Weights of a small CTC audio transcriber.
Model: 2M parameters, log mel input, arch quartznet, norm batchnorm, activation gelu, depths [2, 5, 2], widths [192, 288, 432].
Training: muon at rate 0.019, 5500 steps.
Data: trained on strings of digits, spoken by a formant synthesiser in many voices, 39062 training examples, 36.0 epochs.
Rows from block 2, named by matrix and row number. Each number is 200 + 40 x the weight over the matrix's rms, rounded and kept within 0 to 999. All counts start at 0.
# short0: shortcut pointwise conv, stride 2 (model.blocks.2.short.0.weight, 288x192x1), inputs 64-127
short0.12,244,220,215,192,150,209,209,141,167,135,251,184,281,164,146,181,84,173,213,238,166,269,194,220,179,299,220,204,216,188,217,258,211,214,324,103,231,201,201,176,252,176,172,172,120,235,214,156,214,136,161,241,158,205,249,279,208,186,123,188,228,201,218,324
short0.13,187,221,197,187,208,243,205,159,205,158,173,237,260,244,241,220,174,187,173,205,117,180,211,228,151,216,193,224,221,230,210,119,155,150,175,158,208,228,230,170,197,221,232,218,197,194,141,185,208,117,352,198,151,196,174,181,227,124,145,140,187,151,160,233
short0.14,196,182,208,203,249,215,236,227,229,242,164,182,208,250,216,174,207,183,234,212,202,172,176,185,234,290,144,215,187,169,235,133,236,174,196,235,211,217,179,204,209,186,127,226,216,236,239,196,200,197,218,128,178,191,185,147,179,162,187,176,196,209,155,133
short0.15,240,207,231,240,222,202,175,208,192,189,178,281,185,197,204,192,196,174,212,192,179,186,209,182,249,193,178,217,202,211,226,221,213,209,162,164,163,209,180,206,177,164,249,203,218,202,213,215,199,190,195,138,176,196,218,207,216,214,195,195,197,227,251,184
short0.16,266,176,222,155,160,180,191,143,161,218,204,173,230,252,162,199,203,228,201,130,160,242,236,182,192,190,181,142,199,199,188,274,199,241,203,206,224,145,204,238,178,227,195,242,234,135,198,131,170,208,225,124,226,221,151,191,198,288,212,193,229,184,216,113
short0.17,136,179,239,224,166,231,145,117,228,224,236,256,186,131,249,156,245,228,173,278,182,116,235,206,156,211,188,246,152,224,205,237,143,145,243,141,273,169,241,151,194,82,251,137,166,279,220,203,162,114,182,238,259,169,258,244,262,212,218,231,199,233,284,344
short0.18,117,208,205,193,152,179,198,217,192,257,178,176,282,196,182,352,161,190,140,64,151,276,236,102,199,203,197,117,196,176,265,231,245,137,148,242,248,222,206,160,259,230,182,192,111,85,205,144,179,190,215,255,176,230,263,282,275,186,275,155,97,149,214,166
short0.19,171,308,223,162,168,166,177,149,326,201,179,178,269,166,204,298,284,242,277,184,186,150,177,234,185,117,172,172,185,212,185,220,131,232,258,200,175,235,221,194,156,184,190,205,140,168,273,176,251,212,176,139,232,198,223,70,261,163,195,267,222,212,144,165
short0.20,220,211,224,214,172,217,228,168,188,213,234,175,161,207,158,254,210,197,201,153,212,156,147,192,224,158,232,222,216,196,204,187,124,186,261,176,204,224,164,265,133,269,191,151,187,146,143,181,202,144,150,218,224,240,163,121,172,179,182,196,184,196,177,225
short0.21,114,182,223,248,167,133,245,181,165,170,291,150,163,232,226,220,108,147,224,184,186,53,238,116,91,193,175,227,152,190,191,257,246,148,238,163,219,279,213,193,224,279,221,205,218,66,181,106,315,114,262,131,214,186,157,181,204,156,287,280,159,188,237,220
short0.22,134,147,181,204,165,166,185,234,185,215,210,176,206,187,126,228,221,239,237,178,190,128,158,185,213,166,166,228,173,193,243,175,253,246,224,204,197,110,141,198,218,198,177,210,238,188,168,174,306,218,237,228,200,313,183,278,174,164,226,181,242,158,237,227
short0.23,181,151,189,207,249,213,215,177,158,229,218,228,203,196,192,204,217,208,171,194,182,149,205,169,167,200,186,255,201,206,172,150,249,173,194,198,223,259,193,203,246,240,226,196,174,260,201,236,246,223,238,134,250,276,196,195,198,227,197,119,215,230,224,205
short0.24,85,123,195,219,180,242,227,187,245,197,217,191,198,313,243,157,184,206,154,191,179,253,149,207,172,195,195,215,211,106,259,167,173,149,207,160,175,210,217,215,219,118,280,125,155,184,113,148,258,217,186,235,183,220,204,156,230,235,135,271,212,185,279,249
short0.25,241,185,196,233,208,142,204,159,170,135,235,190,168,199,285,112,184,175,163,133,227,185,215,205,216,170,165,211,262,144,135,144,219,169,266,107,212,174,199,166,187,204,248,154,196,175,257,227,220,207,319,215,254,230,185,129,206,282,187,173,210,250,177,226
short0.26,201,199,253,170,211,205,167,231,182,212,190,214,192,116,188,149,191,162,227,169,163,237,240,166,232,193,209,161,223,177,236,145,178,220,166,198,188,172,174,140,163,255,192,144,195,165,194,158,231,199,212,179,213,198,184,276,186,233,185,183,172,170,214,235
short0.27,175,204,150,156,179,182,210,158,181,209,167,196,262,221,206,220,189,175,178,176,192,289,171,189,101,197,219,185,243,142,211,156,262,159,227,181,232,230,206,204,231,202,100,184,157,156,237,227,177,167,157,172,161,216,236,163,255,173,171,158,202,232,203,202
short0.28,143,237,271,281,199,222,148,194,150,109,175,254,166,167,129,212,172,252,176,309,207,149,173,212,133,180,116,174,133,275,223,187,205,211,278,151,224,207,99,206,265,118,186,139,149,162,201,197,197,228,93,203,176,130,281,255,174,229,229,189,141,270,167,167
short0.29,194,111,190,222,283,160,171,220,157,217,220,229,296,216,163,191,129,193,209,209,214,66,174,152,223,133,236,183,244,233,185,239,221,222,235,148,199,186,105,200,187,156,156,140,144,270,218,143,235,157,131,224,245,270,216,215,297,150,74,51,256,196,195,366
short0.30,240,93,213,218,162,153,183,174,147,186,286,260,119,109,201,179,111,195,314,205,160,183,155,242,96,230,202,190,205,171,181,214,237,131,195,228,142,231,232,180,161,271,159,170,100,197,249,152,232,205,158,196,232,215,220,192,153,238,218,174,203,263,144,137
short0.31,193,200,208,178,202,214,214,189,198,215,183,204,209,189,205,190,202,225,200,205,205,201,215,205,172,212,214,203,167,203,198,220,202,187,215,198,168,196,210,209,215,210,188,222,216,205,194,181,207,210,188,218,173,194,201,189,205,195,190,207,175,152,195,189
short0.32,210,193,249,207,266,175,180,186,215,212,194,224,225,118,174,212,182,210,212,229,255,125,210,201,213,161,159,154,241,253,193,174,161,238,208,188,229,196,134,270,176,184,259,163,146,262,268,195,249,209,178,241,193,190,234,213,222,198,161,228,190,160,209,248
short0.33,246,259,138,182,239,190,224,200,151,173,224,192,185,252,185,215,314,160,180,201,164,151,217,202,191,214,170,173,194,146,202,107,232,227,143,299,237,179,230,193,200,169,214,219,187,195,317,186,221,313,282,114,129,224,139,217,204,187,167,104,227,229,216,178
short0.34,206,185,157,186,265,255,187,162,189,186,217,195,193,170,274,227,144,235,106,126,237,250,146,247,235,213,184,270,151,196,220,97,218,275,176,72,260,188,177,235,249,212,176,185,216,166,199,137,256,203,187,168,185,269,185,138,150,135,167,164,204,194,215,223
short0.35,168,191,211,262,229,207,150,170,180,203,219,306,208,121,168,161,133,201,221,195,224,240,148,209,224,125,186,190,262,231,142,212,318,236,212,181,188,185,139,191,219,255,182,83,283,114,108,152,149,92,153,229,199,241,150,145,238,159,269,184,213,239,155,211
short0.36,255,248,217,158,106,181,145,207,214,156,185,212,271,176,192,194,291,191,192,205,186,238,208,223,219,209,240,198,225,173,242,121,201,229,185,185,186,111,152,213,168,138,178,176,160,197,247,185,214,173,167,193,129,190,165,198,139,165,157,140,168,181,215,170
short0.37,250,131,181,156,256,218,203,173,158,212,179,187,211,266,282,278,169,169,181,226,179,139,263,270,178,197,215,243,151,214,159,182,305,158,163,162,168,67,196,149,181,197,173,223,120,238,164,185,249,188,271,186,204,259,210,173,183,227,165,246,169,103,151,202
short0.38,232,198,249,191,149,206,220,195,182,283,178,158,257,139,140,161,262,228,357,163,139,188,222,98,183,205,168,211,189,203,203,193,152,250,196,196,185,191,215,197,171,214,290,230,257,95,241,194,270,235,151,136,147,253,186,155,141,199,213,159,118,158,201,161
short0.39,129,298,173,164,173,220,201,161,92,260,250,138,106,235,234,180,227,193,166,196,123,115,183,213,129,29,211,110,255,204,270,173,124,121,230,235,242,198,243,252,181,255,286,211,201,246,167,198,168,273,193,214,309,269,236,137,273,168,171,204,279,240,167,212
short0.40,139,201,228,261,64,118,244,277,213,172,197,188,175,149,141,181,179,215,147,205,172,177,194,249,212,200,221,177,183,266,131,156,308,241,181,210,222,253,231,145,162,239,203,145,238,216,194,186,225,182,105,220,227,194,182,161,218,226,278,231,216,243,162,266
short0.41,244,220,202,188,164,184,180,216,176,319,257,144,271,213,188,162,198,189,126,214,186,207,121,142,213,178,163,242,250,189,189,215,224,201,179,172,259,218,225,155,216,182,194,245,152,216,205,227,248,191,208,281,252,254,287,276,178,218,213,256,151,186,190,284
short0.42,147,202,188,260,215,182,183,163,194,183,231,244,194,188,215,209,239,209,228,246,139,203,226,162,235,248,174,275,191,204,222,170,165,228,145,220,147,239,195,211,186,190,175,150,211,155,148,180,229,228,147,207,205,229,153,188,177,220,210,219,184,197,199,224
short0.43,260,147,192,267,179,133,190,206,242,219,146,238,201,352,171,144,231,189,206,194,264,241,150,148,193,213,194,250,171,144,249,252,221,164,196,149,144,158,214,184,224,140,216,222,208,251,171,296,165,236,200,196,230,142,210,150,197,262,248,132,108,197,223,241
short0.44,189,198,212,191,137,221,217,219,182,208,289,188,242,191,207,250,190,158,230,124,191,203,245,62,194,253,208,157,211,190,213,141,38,231,222,210,180,224,241,187,248,154,295,160,211,204,121,248,259,235,231,190,112,208,151,209,273,199,300,177,223,234,220,218
short0.45,252,229,194,180,235,219,163,169,228,129,239,327,239,182,239,157,273,139,172,189,217,196,166,150,195,252,202,218,233,187,207,150,201,189,211,192,192,172,158,174,235,188,215,177,205,197,223,226,125,201,195,244,234,192,302,254,224,200,162,219,189,163,169,180
short0.46,230,209,253,235,184,218,165,159,199,194,190,235,193,206,214,132,182,248,353,167,172,94,149,162,170,273,223,84,255,180,227,174,222,216,168,189,178,163,195,233,175,237,315,172,277,191,18,146,156,213,231,180,238,204,186,142,137,170,313,161,216,211,170,190
short0.47,211,302,210,206,205,198,171,149,194,261,108,207,342,278,125,211,280,140,176,200,169,265,286,238,165,227,208,174,208,258,207,211,143,166,155,228,199,173,156,138,217,154,225,147,267,248,141,209,167,164,257,178,275,267,128,197,255,198,185,160,166,189,207,237
short0.48,225,189,238,150,202,236,197,169,285,248,182,222,262,159,193,110,222,202,255,258,201,163,183,146,234,205,168,146,151,183,225,187,142,177,155,254,165,217,244,233,201,203,101,290,180,223,171,217,263,238,196,202,184,217,157,223,252,219,186,211,288,183,163,276
short0.49,170,207,185,209,195,182,194,193,206,187,187,155,221,230,172,228,187,148,209,146,135,180,248,208,188,213,188,217,186,216,235,196,209,173,184,232,230,203,184,162,169,216,233,163,209,177,198,283,235,152,209,165,154,204,185,154,217,148,181,210,242,217,202,208
short0.50,187,225,195,135,186,226,180,215,204,218,249,235,207,206,177,132,198,240,200,234,229,181,195,210,173,209,195,258,200,177,183,191,219,191,164,182,242,201,110,204,152,204,177,202,177,209,168,144,197,195,143,278,215,221,199,165,180,179,180,150,143,130,217,251
short0.51,170,191,245,233,139,112,216,264,235,228,152,199,173,163,151,249,170,184,268,192,209,144,195,175,130,158,198,191,174,175,169,195,210,233,219,224,228,191,120,213,246,161,224,154,193,249,218,180,191,204,202,141,293,178,187,212,198,208,248,278,169,254,167,230
short0.52,179,71,173,197,160,214,153,206,124,183,206,128,152,270,213,177,118,226,191,228,171,185,159,200,204,195,207,193,204,152,206,117,168,261,150,131,141,208,122,198,162,162,178,199,159,291,204,176,196,210,211,230,322,185,151,177,175,325,261,224,138,154,212,281
short0.53,213,189,230,247,185,186,210,191,148,179,205,274,231,142,172,198,167,233,220,209,217,232,168,203,258,175,253,250,215,171,216,177,189,174,190,176,116,194,185,206,162,216,177,218,231,194,251,232,174,193,162,199,221,239,171,154,162,183,187,236,208,174,226,184
short0.54,212,309,251,139,234,183,139,244,283,239,267,174,252,311,250,200,233,210,224,161,211,153,121,231,224,197,229,200,200,204,172,239,219,207,207,247,171,207,111,200,206,188,212,155,250,224,228,213,170,240,203,243,220,226,197,185,196,229,180,139,175,245,252,216
short0.55,143,145,224,148,169,188,208,151,322,196,253,182,196,174,179,238,227,168,220,219,207,220,166,173,142,154,201,168,239,208,227,176,155,238,175,210,228,255,260,208,184,193,216,239,208,79,132,196,223,271,193,170,130,225,120,268,279,205,213,185,227,197,199,229
short0.56,170,219,208,120,165,163,195,96,179,257,252,260,187,228,258,206,45,182,191,191,170,126,196,200,229,115,149,249,229,232,286,206,170,190,263,156,163,259,219,156,203,178,204,192,155,120,322,90,221,205,216,214,155,107,186,115,164,108,203,196,183,201,259,80
short0.57,206,260,207,238,154,165,238,223,326,145,134,177,168,230,175,237,153,219,181,170,186,242,229,207,238,129,211,245,193,238,191,216,104,134,211,212,220,134,180,219,230,190,224,120,224,143,116,162,223,185,196,188,197,198,195,131,187,220,171,167,152,219,163,171
short0.58,206,266,173,195,221,169,255,206,227,225,202,199,212,135,252,188,280,233,144,211,173,134,190,173,174,144,190,218,181,132,184,87,225,156,193,225,198,249,217,155,220,219,214,273,181,155,197,187,256,219,199,240,124,243,201,78,252,203,172,257,283,286,155,241
short0.59,98,291,144,147,279,162,241,157,124,281,107,169,236,272,272,168,295,154,298,143,141,249,259,118,107,152,136,209,175,226,309,195,229,187,202,240,173,216,153,226,220,150,279,235,260,140,255,186,149,197,230,251,177,184,161,199,174,235,149,258,156,222,190,241
short0.60,150,223,218,201,168,268,200,202,239,197,182,207,173,254,198,165,198,190,189,215,115,172,192,215,243,244,199,226,215,185,202,154,181,228,172,170,191,199,188,145,198,184,192,225,248,212,170,245,218,180,209,192,150,218,217,244,194,168,216,213,196,224,216,219
short0.61,224,141,177,167,196,260,196,168,285,109,169,165,191,158,154,258,325,188,127,224,193,224,138,244,172,97,212,104,178,167,192,216,211,129,277,225,166,242,235,197,228,195,181,236,192,18,214,128,220,287,209,222,166,236,88,202,153,194,173,170,219,228,261,255
short0.62,225,165,182,160,117,191,179,177,233,215,167,155,123,167,183,127,161,177,298,202,175,188,241,263,144,208,195,214,154,216,217,172,224,220,221,215,188,249,212,198,155,171,213,223,233,257,214,197,181,225,219,134,209,203,89,160,190,151,218,187,179,141,206,161
short0.63,183,195,161,202,238,217,270,145,160,204,178,183,217,245,207,175,210,141,181,246,249,201,272,228,240,198,236,187,157,228,182,161,274,130,265,120,204,146,191,226,257,163,160,210,137,290,290,228,189,253,220,232,275,253,172,181,227,187,149,179,154,218,211,194
short0.64,214,141,196,159,189,179,187,185,164,177,172,198,176,158,118,229,119,162,196,233,232,157,220,243,200,204,263,212,214,240,219,207,172,252,183,215,166,124,206,164,202,154,228,169,202,226,149,196,210,219,241,216,202,185,257,154,214,163,195,224,136,198,164,150
short0.65,255,182,195,94,188,134,214,184,138,160,272,153,215,288,158,153,134,253,213,220,204,111,222,215,140,236,182,186,209,201,258,150,232,176,193,184,153,299,75,276,197,153,212,151,221,255,204,175,206,172,210,182,204,246,296,268,243,140,68,235,167,215,256,269
short0.66,233,202,238,168,94,153,168,212,179,300,198,168,313,134,179,356,107,237,210,227,256,377,264,163,218,200,244,222,142,208,205,200,122,186,188,170,199,267,176,178,185,151,216,132,159,139,50,256,204,205,174,230,248,255,199,190,150,171,175,302,218,176,251,213
short0.67,84,221,202,181,171,174,195,143,172,185,193,188,230,90,97,260,278,229,214,202,133,211,157,211,210,180,259,172,206,215,175,272,130,220,252,178,184,260,162,267,288,192,227,239,123,204,54,218,234,208,245,226,116,185,161,168,216,269,193,267,245,230,213,219
short0.68,208,152,150,210,211,219,230,173,154,243,234,237,270,214,133,266,221,201,209,193,167,148,199,220,169,173,228,256,143,214,175,169,162,236,253,137,194,194,145,177,228,256,206,285,122,202,124,171,161,313,223,235,179,206,266,164,177,146,188,235,215,214,312,150
short0.69,163,122,132,196,272,181,170,191,163,226,180,179,255,328,208,149,258,157,246,126,209,192,249,182,240,167,206,172,173,232,215,175,191,241,152,207,118,196,193,189,218,205,188,201,134,290,242,143,181,233,218,180,107,305,199,166,215,255,189,123,192,224,169,150
short0.70,185,172,178,182,206,172,198,155,229,241,146,236,287,237,238,241,105,139,192,142,216,196,271,155,140,178,171,195,173,162,301,192,272,282,215,125,116,156,122,183,230,164,256,253,219,245,291,150,206,237,204,234,243,131,224,179,174,257,155,207,130,193,262,163
short0.71,185,186,229,168,186,202,214,203,213,175,195,208,160,212,201,204,164,197,180,218,219,200,191,193,176,222,150,214,141,193,223,235,183,188,189,187,194,192,184,198,229,200,215,176,190,191,220,190,194,238,169,180,201,191,205,206,222,192,186,186,223,168,196,197
short0.72,189,195,236,192,240,244,237,183,246,157,180,218,158,152,197,246,191,201,23,169,192,101,157,293,201,210,190,158,220,184,186,166,226,198,180,214,171,209,191,206,164,123,306,171,160,219,165,85,177,139,123,272,252,198,246,289,163,159,114,357,237,215,122,226
short0.73,197,176,201,183,177,177,256,224,230,151,75,207,190,118,128,228,134,166,200,225,195,213,185,186,247,141,160,205,230,179,170,160,179,190,183,109,220,193,224,245,203,167,151,171,204,166,161,98,206,251,98,128,170,179,168,247,177,203,170,283,218,198,163,211
short0.74,174,212,215,163,202,208,255,153,223,199,225,230,204,164,240,278,213,179,242,193,170,131,191,161,241,204,213,193,181,167,182,197,236,178,202,233,189,290,216,221,215,200,175,216,267,189,123,196,180,216,214,294,195,183,107,225,161,239,178,248,149,216,242,162
short0.75,174,206,210,177,189,252,160,174,143,211,275,248,138,103,236,265,281,197,156,217,240,153,181,212,212,176,183,213,162,190,168,127,204,178,248,193,222,170,197,199,208,167,190,222,214,236,238,180,282,233,174,239,247,207,253,176,219,168,163,130,180,233,150,256
short0.76,172,222,175,185,117,223,169,160,177,220,185,202,251,226,253,241,192,161,233,182,199,99,198,250,178,247,200,181,167,214,174,110,223,189,168,163,182,129,168,187,210,161,194,271,266,189,180,155,244,270,190,239,122,253,100,121,252,220,250,171,176,128,257,260
short0.77,180,212,189,262,253,181,188,181,160,228,253,151,192,185,149,256,164,186,134,175,217,159,197,271,163,231,132,201,161,139,245,137,213,215,170,207,61,175,167,187,216,233,348,212,182,84,253,162,168,129,259,161,118,281,134,254,304,236,171,196,164,215,204,215
short0.78,102,134,230,211,280,156,208,106,199,204,251,181,201,226,162,224,189,133,301,183,161,179,222,229,184,183,224,233,164,220,203,166,228,175,193,255,163,235,124,164,156,194,277,193,253,149,179,209,172,160,274,224,183,210,125,288,164,240,179,135,268,191,247,137
short0.79,141,138,246,165,248,179,249,169,189,129,173,182,138,152,272,142,252,191,201,210,164,142,231,260,167,116,161,207,217,235,224,217,228,149,241,254,173,233,221,156,261,203,177,153,105,118,287,98,232,133,225,176,237,212,79,238,193,187,184,156,179,122,222,229
short0.80,166,145,196,188,151,144,184,143,224,185,175,187,192,305,221,187,210,239,106,168,148,156,154,270,148,199,231,285,156,218,178,174,203,255,183,250,177,187,181,187,193,156,123,151,169,257,241,259,204,168,276,236,281,213,236,246,169,261,179,265,167,223,241,195
short0.81,282,203,195,195,264,159,159,204,254,167,188,195,193,139,123,178,101,156,209,201,176,225,249,217,222,162,186,203,185,197,217,235,167,191,225,141,179,164,170,181,210,211,193,224,137,194,100,156,216,154,192,265,272,144,173,191,189,157,143,244,174,165,216,235
short0.82,236,186,179,200,201,157,215,206,214,202,161,278,209,167,194,195,193,192,220,190,180,187,175,193,221,209,190,224,224,227,158,170,280,168,175,211,164,167,162,209,235,244,102,224,205,148,226,174,204,206,142,189,144,177,216,196,186,186,183,150,204,251,201,310
short0.83,201,175,202,215,225,162,190,250,135,189,233,222,207,212,190,164,251,191,178,188,229,201,164,160,181,210,165,138,296,239,222,207,195,227,204,196,194,255,214,186,180,175,242,264,227,155,196,151,193,174,204,228,162,182,220,161,221,247,232,245,179,188,184,172
short0.84,223,148,188,197,100,212,222,212,144,256,198,165,293,214,260,226,133,199,96,232,144,94,187,140,121,205,194,209,111,202,255,175,222,239,142,117,247,173,219,133,188,176,204,222,263,217,133,123,251,224,245,120,234,300,206,186,187,238,226,198,96,206,148,272
short0.85,207,202,214,170,187,210,221,172,197,180,209,220,202,214,190,180,190,173,176,213,209,217,221,196,245,211,229,181,153,190,181,196,223,182,161,154,159,219,217,175,289,236,204,152,188,189,218,227,199,180,196,227,211,201,198,191,192,185,175,188,205,135,201,220
short0.86,181,81,239,167,249,184,139,210,173,131,179,251,272,168,173,245,241,176,217,185,210,148,209,159,273,178,171,164,150,225,168,158,142,181,255,182,170,244,191,248,277,214,123,145,194,183,142,141,241,131,198,178,222,175,214,259,201,221,266,296,246,209,161,160
short0.87,188,226,208,168,259,151,342,192,168,174,231,223,238,211,205,200,249,173,257,220,182,132,203,71,218,180,168,241,130,245,214,206,196,230,217,150,162,144,223,121,283,143,198,197,188,91,296,175,221,137,147,316,206,134,142,180,222,271,255,115,76,233,235,120
short0.88,154,174,169,196,183,177,218,183,265,172,223,222,236,132,221,160,222,196,220,223,176,159,229,88,183,213,167,269,165,204,227,202,192,194,200,131,167,226,232,171,216,224,342,158,177,165,82,199,160,163,210,167,197,304,204,277,131,137,176,241,175,196,230,241
short0.89,168,194,194,229,172,179,203,200,162,256,199,140,248,123,239,204,207,163,206,184,99,275,172,243,173,189,238,237,213,212,187,208,197,201,208,241,200,218,212,261,176,216,216,189,217,216,229,181,140,189,210,200,193,209,249,230,201,193,244,164,183,235,199,270
short0.90,215,196,178,213,169,161,206,214,170,203,183,214,165,172,198,232,190,204,203,216,136,181,218,229,210,183,216,190,178,194,232,257,181,202,187,191,204,166,171,186,155,219,180,188,247,195,236,245,206,175,208,216,206,205,186,190,183,249,193,182,175,230,196,204
short0.91,126,241,153,146,235,167,222,161,219,233,256,194,197,196,239,141,191,157,217,275,223,203,229,156,158,175,208,192,175,198,166,110,236,171,211,247,212,278,224,174,240,244,162,152,174,153,251,172,224,181,211,190,205,188,154,199,258,153,198,173,200,256,207,177
short0.92,185,290,223,180,226,221,249,195,274,172,114,224,113,202,169,214,279,214,264,167,139,114,255,249,189,165,211,207,180,222,186,237,121,172,171,299,128,312,173,179,217,283,171,105,277,214,188,300,261,242,132,146,212,208,143,174,181,411,238,199,193,155,322,302
short0.93,167,260,191,172,174,148,190,182,185,148,155,215,236,128,235,326,173,208,181,195,243,261,170,247,174,175,213,136,146,163,249,196,103,131,175,179,208,276,173,160,185,160,158,141,167,212,173,192,200,192,184,247,219,164,156,151,118,202,234,266,205,208,211,237
short0.94,140,159,191,203,155,208,182,177,123,223,244,166,161,98,199,162,194,191,245,176,153,201,187,161,208,243,192,130,201,186,274,89,334,139,139,164,276,167,136,189,111,203,203,171,129,223,176,160,180,248,241,125,283,234,277,198,280,174,283,208,267,153,132,200
short0.95,141,180,200,222,235,118,272,238,259,243,96,161,201,212,201,270,106,182,216,196,165,263,160,185,263,195,264,194,204,190,249,164,201,176,211,129,147,154,163,198,200,143,186,196,172,170,166,185,146,200,255,259,218,182,189,164,191,174,205,260,204,174,197,131
short0.96,135,241,101,192,188,232,218,226,168,123,204,141,140,199,170,226,181,173,137,150,127,175,151,128,189,179,216,333,185,192,247,111,167,154,172,159,162,283,182,161,262,231,144,243,152,211,216,182,294,106,160,250,246,284,132,212,106,162,165,168,150,147,230,268
short0.97,135,139,214,201,198,179,192,256,206,174,243,209,203,164,161,303,168,174,92,222,262,182,162,185,171,196,212,128,158,216,189,183,155,234,217,185,207,278,183,194,290,199,218,203,209,111,215,224,211,277,189,239,153,189,187,232,229,159,236,236,174,246,245,219
short0.98,265,230,178,211,197,171,158,140,125,198,248,243,214,184,176,197,172,179,224,238,164,191,193,144,171,131,210,219,181,184,219,204,139,191,176,135,179,306,268,200,268,178,176,205,220,61,224,220,211,260,165,205,215,273,185,273,257,243,246,198,243,250,171,158
short0.99,215,152,244,215,222,236,244,229,169,170,219,241,257,155,132,172,187,171,141,211,190,141,212,182,205,193,195,192,155,233,201,225,163,141,205,217,233,212,223,203,202,195,246,237,187,168,210,130,199,233,243,168,188,199,167,207,221,157,210,150,232,199,203,231
short0.100,183,292,201,166,273,178,193,254,74,225,258,189,188,199,212,243,174,194,246,225,181,118,194,198,90,232,109,102,246,181,220,222,163,170,147,196,106,237,160,210,175,182,273,160,177,200,183,167,232,200,243,178,205,240,200,200,240,147,169,242,170,150,189,305
short0.101,146,187,166,249,284,209,192,199,175,190,194,282,152,143,194,126,190,209,191,175,160,160,230,193,209,215,188,211,235,250,195,203,175,163,215,182,183,202,127,182,141,168,229,95,204,221,73,224,258,199,154,128,232,137,249,193,253,174,98,342,319,262,226,222
short0.102,206,192,240,131,171,170,207,194,165,251,293,283,238,102,146,178,161,193,183,284,160,265,164,245,174,224,228,215,218,214,253,185,212,160,214,64,177,315,171,232,190,252,243,255,115,221,111,217,240,175,190,163,227,301,139,149,225,184,221,220,247,173,149,161
short0.103,175,220,211,205,220,151,191,196,197,236,222,198,160,146,166,173,202,232,274,230,162,227,151,198,207,149,190,220,196,182,214,220,244,175,237,200,269,264,292,156,207,252,90,195,200,154,251,156,264,228,162,202,243,181,224,251,282,292,203,113,173,121,176,224
short0.104,196,196,175,181,183,180,214,192,239,190,191,181,201,205,177,207,181,191,202,205,152,200,199,208,163,190,154,184,221,253,210,180,219,195,207,216,235,190,202,188,245,157,200,196,180,212,184,193,235,224,190,155,216,187,184,220,182,201,220,185,221,232,201,192
short0.208,189,183,252,192,206,245,234,186,211,155,195,191,168,232,210,189,175,231,151,183,194,184,172,204,163,238,190,203,193,191,206,190,197,188,236,174,197,198,164,176,191,189,227,179,161,242,244,163,177,210,296,172,252,191,234,173,201,198,209,246,227,171,205,193
short0.209,198,182,167,132,182,192,171,240,182,138,200,189,284,240,224,215,164,201,161,211,199,182,249,208,166,157,188,157,203,224,179,162,255,151,174,155,198,187,181,206,226,221,174,201,182,187,208,186,230,176,239,170,167,147,244,281,177,155,146,142,186,163,264,214
short0.210,219,162,185,149,195,206,195,205,265,261,201,191,132,169,219,152,195,226,221,191,234,215,182,219,137,145,244,174,178,214,250,268,151,210,157,119,255,189,195,253,159,228,140,137,182,214,201,160,149,256,203,76,171,146,134,190,170,217,207,210,165,256,164,147
short0.211,188,268,185,199,252,221,243,182,255,253,252,214,199,250,217,229,208,182,198,224,156,251,262,245,138,159,153,216,168,197,130,104,125,268,216,117,184,155,263,157,179,182,192,208,167,184,218,203,255,209,146,235,254,223,230,109,221,157,139,140,213,187,199,169
short0.212,178,289,159,200,175,313,199,241,234,238,192,151,152,202,204,184,184,203,217,211,268,195,235,213,197,227,241,244,226,194,189,143,170,236,191,181,188,174,182,207,205,140,187,172,136,146,205,240,264,150,176,198,170,245,186,218,174,208,198,172,161,238,227,190
short0.213,140,302,197,217,192,189,199,202,204,188,159,183,153,262,224,112,215,182,233,201,189,173,173,207,124,172,195,218,192,177,161,186,169,177,168,205,257,209,186,160,169,205,240,157,224,191,194,227,188,233,175,207,213,176,244,202,174,191,283,176,242,186,216,182
short0.214,140,190,174,212,136,220,135,241,243,211,162,130,236,121,114,166,102,225,200,150,189,338,226,148,153,143,171,217,176,160,208,265,208,229,175,67,184,226,158,230,226,236,108,172,224,212,128,177,201,246,173,233,219,247,231,163,233,298,169,243,176,143,236,257
short0.215,148,163,219,186,102,203,224,141,238,146,291,198,129,102,209,196,154,228,229,236,144,223,223,223,220,194,247,259,218,187,213,176,255,195,224,176,206,237,222,189,150,241,239,229,169,187,206,184,211,177,188,189,217,205,176,300,185,186,183,186,228,207,241,255
short0.216,205,198,203,203,170,165,228,180,218,252,254,175,244,166,179,249,204,214,197,193,178,245,201,214,151,199,173,206,122,175,204,202,177,220,238,187,255,146,178,198,175,212,118,200,183,209,226,224,168,215,224,174,225,184,221,192,139,183,195,224,221,231,203,165
short0.217,160,181,188,122,156,219,208,213,227,174,174,229,174,212,251,257,177,215,177,234,224,161,254,202,181,189,178,187,163,204,304,240,234,230,197,141,174,230,235,166,176,253,198,179,222,175,251,153,244,139,220,189,213,183,207,207,232,213,211,187,140,214,186,217
short0.218,263,210,181,137,192,176,157,183,193,167,161,139,156,226,203,169,152,216,254,193,138,175,113,207,192,224,249,124,209,164,129,158,153,188,148,263,146,207,178,219,113,191,270,190,234,236,178,142,181,205,236,202,218,213,202,203,190,196,163,190,162,130,183,190
short0.219,92,200,205,186,203,239,175,119,221,182,241,192,140,169,278,153,218,214,112,155,278,277,134,271,238,120,211,162,252,187,207,172,185,194,138,234,222,242,258,282,198,228,134,293,194,300,218,223,228,276,213,161,239,216,230,236,178,257,224,147,285,222,246,131